A small CTC image transcriber, trained from scratch: batches of 192.
Rows from block 3 of a small CTC image transcriber, named by matrix and row number. Rows with one number belong to one channel. Each number is 128 + 32 x the weight over its row's rms, rounded and kept within 0 to 255. All counts start at 0. Numbers have three digits each. After the name is the row's rms in percent of the matrix's.
After each channel's rows are labels from the 100 images, of 14976, where the channel reaches its highest value: "top examples" is what is common among them. Only what is clearly more common there than usual is listed. The data: seven-segment displays showing three digits.
# convs0: first 3x3 conv (model.blocks.3.convs.0.weight, 192x192x3x3, each kernel summed), inputs 0-95
# convs1: second 3x3 conv (model.blocks.3.convs.1.weight, 192x192x3x3, transposed, each kernel summed), outputs 0-95

convs0.182 090:117106131181139159139125113113158117164089096106112099108077139079126089165146140065177119068132135085141118079089171118125136116170153111209148093126156131126185139121137149166127086148142153161132127070119144113132106109134129095139145125165149138126186126187198151134097127110100117160
convs1.182 098:099094076074168130086167137085134134092140120099102077123137113131122162125197101135129119108114138146114084108077112138181143110112137101100100094102132157183149146160091081118101167124128134142092105143087131124112074154097141144150165146093091145069151142189137093155115159145101158115
top examples: the digit 5; blue glow; second digit: 5; third digit: 5

convs0.34 095:098138154113145133103152119155107118079168114145117124165164147154171136166142108132095163144135143101198100157173100154117125129092093118173188125148156119138129166104147145125118134113087134112172088056166084147098144120135130133110154085127154192155137150138064129124169146115150147118
convs1.34 099:176127144106141092112161103132098128147116104113133148109126118156118162067101090097103120137134066135065082131162083105083134049113088105100102110146080107134118109103166139152137097103093078068159212082135078142067113135133109141172114109129105048104072111109114085116157155087045124106
top examples: the digit 6; second digit: 6

convs0.179 100:112109088070090142090156100109146200178151079120121100117135059094076103111101149107086090153111117084111158120089114167138071095093129114028168111110156133109042191152135114181187120136141154133142133102103156138106133158130107148157133108129116170121080105197095101134174116112126073146
convs1.179 100:115116113091158115195125086136088094151120103135145108106123160089131071123156073088105168106103121134120111076121169131126151065167166101166083151131127137104216064071131123095166129146142144157116126075134121102139128131162144152141158117110135100097103088157141128155136171103128067116
top examples: decimal point; blue glow

convs0.184 090:142109083122138182065114189068141214122149061180086091129167113100134143126156129128117097151136129097147171092121158099143153124087126110071164147113121085104084165179116109096139136172113172179110109153120095149133093160087101136145145140114111146147155131154156147127209098150090116100
convs1.184 093:110143146149110141121122132124111153170128090169143134121155076155130118062129115162084122086150154104153140072125167120153108117086144135174059137145100065084117080143072108134133117118130128113107148113043130167032187169129128126120205121101108140092097182160111081075126084177177111159
top examples: the digit 5; second digit: 5; third digit: 5

convs0.191 111:147119089095087103078073161115114127116135115111148104084121132072105103105116113099086174098114134128078090163114105141120146142117188144137067194092151128083121112107119142129151177122162135158117066090173161124139093088087183151162097159140154150132156138132091159101098102090115136003
convs1.191 104:139103110210093108148149149098170129096102142133111131110124133135132157068047145121127090118119112139120152112127175107118048076156092091149077145120121135116129169112205105132093121127157137096166212141109119109152077171094142151113148123141225098064127165180164104128100177102141136141
top examples: the digit 4; second digit: 4; blue glow; third digit: 4

convs0.149 093:226120119170142152152185078097083132136124143149129166153106133168127139154146153155134140095158099150091158175161164170118139175092102182130123091080127106045149150103097141075137100127155143055136191163136098100102156070124130113133136089080103145213066135118197131145156115170147122143
convs1.149 103:120084123075113164111119082149124055137137127147085137127160081139138167095200183113152081103163131099115143123113089159171162110127131150132107085101107109063128107056138080094094204077190108140104111136172111130108170156096111162095069101152097137094128163170125081109172148103090100113
top examples: the digit 2; second digit: 2; third digit: 2

convs0.171 091:108075083141092044083101154041094147132132053122139158219117143159146104171179105116140143093144162103096137174122113190129121157158138172148147126038136140144189101120115119112100127088139127122113106102147137142143104124089115092118096136173140157184121128096073100120060173136110102081
convs1.171 093:089166142116103144105105128142125047091114130119135101098054079092153137134141083153082045131082135163141131074111153166156086109111095109128147155114077169096097128117109111154046102107132080087130073132087134144117162102119073165120138117124133166152106069090185099137081110103148134065
top examples: white glow; first digit: 4

convs0.49 103:160121103128092162099139160105126123102069055204130117132115130040072051175100123107131116137129154141132209123110076107167098129147127151129139098129120161108176067175109118102117132100144146134121120123074189119183085088137125156134093065156128126156133122138123228113121097202138111098
convs1.49 102:135062113061104125155085120150076126076113101118119097157087145106118070131169133095064122151074143123096102098075107151137112113151171093127114098125123090101131083129071100105084126149137177120135125120111136154134167129111153093186170148111154129084167178122161086096127131102227094168
top examples: the digit 5; second digit: 5; third digit: 5

convs0.68 096:140142127096116107124121150185088074195116109161107116093139137195130118112162164124147157073183083116163133154197114119150172102140152156026171083078107128211111167122149148167095110110039137153107129145142180118153105135135102115123098110154089120111148200135169082152147092170146151188
convs1.68 110:057112131124149127132157151117123105135115087156171195137106112149155115122170188102121113097158153084087160167108171059136136097099111140100121115157119113151109097110108093089147141101143113084153147121096104182108157089048106119099061115113070121144116139112106072082154105104156087080
top examples: the digit 9; first digit: 9

convs0.129 093:123105141117135111151089099093163122096111099149145132154127074124124084137058146105148123138125154097097117129136098103095167144126164157100059137102171169100071139112126155134118151100081092133121189127144118210112159115133090120110085117102082112110119101161178134137181093118104132104
convs1.129 088:101152025151115156154167136109084077111133142168106175140149145072114124099067167098110183119098146080181098143107139090101101139107072112146137151110154091127165141114132151120149083119131191122152084133080139148098110131088146093166081123147158127103143138162130095161084162173121170126
top examples: decimal point

convs0.104 095:127123109063127132146156104170104163139098095120142125071135106136087023099086137113093152204107105099159173141160101077139154114173116129038093078114127115110125160132134108165141074140078129120097127119136129107147098158093155144082135132117092137090139154112107165089114085109145132165
convs1.104 085:131124139086083135126107104142120165087070172132135129115177119152139157120158162149158135131119112130151110107116126122111129078079095169111072159164123087124091130115139078228212127149083125106093113094109127152102153150119082104122130114176143142156093117116104104156097135117115100099
top examples: the digit 8; blue glow; second digit: 8; third digit: 8

convs0.121 090:122113182155199077106133098166103150122083144099137133141083145155109132082105119097092088102155143129147058091112053176169125159086099105110108118104111168159085125094125103178121128070117163126033155152111117131168144131136115121134143143123130093083134078106094135116159177112148168111
convs1.121 086:171208082102098143130068206136130161163165129112078133185149131133111110152105140119187073110118138072072093128114152129132156197157131167119081088180159136167135145162100107068170116074139098129149163144126095100112161105099107149091114063109129120120161152120108069167103123079104162139
top examples: decimal point

convs0.108 091:083077074089136089171173100188117103133126137104092176161119131099130112140091140105142143110120136131130128164167107163053118145110154066120165097081116159194146097089095202071119110093103133077150133085153106067115158098084122089140117094155144092130166145133162092113110134102220125169
convs1.108 087:120121115113076120093140115094151092110180086138153073095145176086086116103134183080131165117131110167206119174105124115121138192179148181160182084108137064092161168149134179168127106101142081083156075216135108135123133156107113097133138094123122105155121150102110069091134132081173124097
top examples: decimal point

convs0.27 092:162126132113146143101099141107137122116174106111118158162113126111151173154097082121108154124099131164140130146153101193103132145129192136107163176101090137074158099164159096121143117205089135126120147074105143164143146095103080158166065125117131103189159118075154116107143144111138135129
convs1.27 094:125130162127135164117146111128110113137117114122039127099155111098080121136176078157066162092122131127143110139067101098165119090123142159118135110188116108123171120136081162152061161103110156073128125155148152111109150150131162120126104135115076137108035166167187109092159091130149067140
top examples: the digit 5; second digit: 5; blue glow; third digit: 5

convs0.153 081:113156090141156112108135083063130168147162093098159123066120091147166152105092141124117099122152090107156128134123055109134171134159101096170109081155139088131035112108150124137114089040118102139160129133145158157118150255123114098107089180098151148064095068136078147139134126107132132127
convs1.153 087:185117166130156121144103133077091115082179115176105092200111082092196080112100149115129172122135099107097122107136151095143155145132117132123103139120109122078148175110123102119163129094216164137135115143080077142150094113154124155166137114115069125147093108129119081176080131167106214099
top examples: the digit 6; blue glow; third digit: 6; second digit: 6

convs0.54 099:097150123121124141111128081132096134063139079128150084127085118166122111088077132133119065143113121158184098073091083126152123154084079069141076098113092146165145125151120125114153109146099149098129189087117124136183158146109180135142126120121123182180146074172099134171136186119145055103
convs1.54 083:150119115090105077146078118108126114202147142116115115124183139071125173176099100123118129155103099098120080100181105125133157071136114164152097136103133122091231162104106144096152125128107135108104151123093123092120133069132184212114174113119162081110112085074123134093139213113082188118
top examples: decimal point; blue glow

convs0.94 104:105126089114196159080054111090064131155177135099144120160112120112149110098124123117133067125151104076119101136098152118122103097051151089142108178097154084042128110160176104164170099137119116165097170153129105110113112133100200142120090086100138114047103122165109150130108086123109118061
convs1.94 094:173104105142135111153125105160122138102124147169155122136149094135146088133145141136069156082105164088095174145091124119155170099205082082092127139105144157148156145073117134102163162138125172122161125184098174187152081142168129180115147164127111114117134137108107157237071111091124150149
top examples: the digit 2; amber glow; second digit: 2; first digit: 2

convs0.25 094:093103087169156078137053126187096139077171079130127111112137129086129137170105183159144147168115085144068146133088127166140124160182088141116097154115102110151172115140088170108095060208139148073132174111144110070112123120093163142149074185106114157153110188108161163095106125126181105120
convs1.25 094:139146142128116166097080106134136107137095139089151105146106049102053106103173113149034103097073095133174111204093073138136097165107134085059157066146143090097169081125100084080064149101138086137155093148152136098149122130129112116143173188114094115074111153094159084168143117158130093144
top examples: the digit 2; second digit: 2; third digit: 2

convs0.91 099:110146126131111216123154173180149141146169150110096194169123066130139168155105087093135160116080145059116112143128167187158110105211134130143188156093136098166163099159151119143089137144182102168129099121091117185059088138122097065134078165120087141102145130101075200141156160102112136138
convs1.91 098:144186186124089119143129082128092146122115102085127084089142157129098123093134099089121175156183105205136095085120106160127162067118132108096094172104130119137118134147098181090116121096092193101202134140122107175115116098104079191110155104170124108086126075121121149140148113119134094101
top examples: the digit 2; second digit: 2; first digit: 2

convs0.78 096:093124088139144161078106071122107112127130182154153141164168071127085081121068151128114092125116066098138166101130171175155103118132147140094089119081144139140071141141172094168153168111161165132113146072105143179064158116089174119124145117122177217182192118161130093131139048122105138095
convs1.78 096:143167082179074097121113179117118170122143170077114061165173165131144105130129110125053093107179142100094088136122215127085124156165119094129100129140095157220140137172165159162204158153099163125119127128161068097154099104135161094111165096121123154130123121182081122072163120105133166137
top examples: white glow; third digit: 5

convs0.100 104:101106080152130124075060173134099135127122164091106137134103107101133142168084141146097068116066095107124151176125106119086130121091149160117106139128179162117123079163124120114160066146144084142125102097146117125087099064115133088151072136191127138084107155175115090088147151074097137096
convs1.100 107:165142130100117098157111160145157139066128132099108140149129116158111121134092144167131162090111109082105143198146123179135148125096122143164121124083123085091137138111150160145115088122137096154104111121130104143149152086116074184124120096194163115076123130096121136206096139108135164128
top examples: the digit 9; blue glow; second digit: 9; second digit: 4

convs0.23 100:209130118122150141158172147147166112079167175066086105135165175056101081101080092092145101145111107061114126111122095131143091149164129148132075150108119135114145111108098089158165125094118105104136105075167127141134097136127081128134114119147175127139177113117237060093122113179147127074
convs1.23 105:138168111127164113104166102161130091086141114136125159092076087094131119105105083105134108087174100127097054053093135138081102102122082102161143126120144104157149183186134140208139228127099094082128124069170096119072114154091094103137228160145105126137112165102137063111074135139170086191
top examples: the digit 5; the digit 9; third digit: 5; blue glow

convs0.126 104:103112139116111125131111079088154153205143121103144147094090109104167124127132095114174175117123135070117119129133120135160111107149090182108195068094171123119163182121088161128089124117118134125127140167155091117111119108061092153161092191170074080119167128070068117089130123105160107125
convs1.126 103:098097156113223162134081157197178157120125148117126133124099114150099123117114127160126097105136133167171198119133071146142123166091093148097115118119110087116055119101113118088088161143103109067129134155111110103147172134098132155145134127127085154166095109157160180141119117146128156086
top examples: the digit 2; first digit: 2; second digit: 2

convs0.43 098:113174126135110098165123117134065146137133165117112142057158136141107147127088162163142066107161123099150144114160161177176123166079153105101080174114151144156170123135200130085131107067076097100131101082152093166101115146137119092126208115142126165131143043184094163109127125151113128129
convs1.43 095:122153098125073152127118150104128120174241125178138075172129169108119125086138134201125118121139153129129143110164141150158088096158096132125202115120127111131159095146087163131086091119113128162111105129133173137166104141138133139111111127102083086111044139127081143170170151112140130125
top examples: decimal point; white glow

convs0.150 090:123163090172057141135132166097113138086145100154178143067139123131157146157120172171137139152141103110135119097127147122124109164105139124133092156108123117124143082166138111117137096170178107162007121159110061107090092097079143149175091149057120106071156121112120155159177069060058126113
convs1.150 097:111121114159125160091092129099114109137110113131135209089127128146107110140069184128102147151149152097171160162198134156094093096127106101108168184100176099139131128054162110098122111161103152154151164148127147101091103185189163159125104188112130094080114177141144142090122125182185130127
top examples: the digit 4; blue glow; third digit: 4; second digit: 4

convs0.44 094:113105067100117120113083108092189213103144158132129122122115147098127150136134129087127118104099117097129116144043112149123086130121146165096116159075155148134106130181141106119136175189065099117089108130086098185118098158000149114085102100156141177106105086100079117108186106160136105146
convs1.44 094:135153101215157132163151094145115132095184139117111105127141104138159159107084091108113130132150123195094118086137161127149134117119115165192148136117160138119157101182110125173156118224100146106120165133072147173101135120116134072115172161143128153133136122123109089108067102157180128146
top examples: the digit 5; third digit: 5; second digit: 5

convs0.46 081:116122145137127122111134077144120158146105179102105163125109126143110126100108097128171085122126061126183118127148154065110150148126124131170130099112156115162149118096107092157136126049083141063188110124119101138151180129124120171110127102098131088109192120156125131175180104105096107114
convs1.46 096:099180138113143124119096078096120105103138098152148085110154138107116142165089163083133157139145112089073133101123148078123143116113018174110139094103095143171145131083089111147197152110130148114151167107089137104139116116154093173072103098108098107109129153163099164092095168124105171124
top examples: the digit 9; the digit 8; blue glow; second digit: 9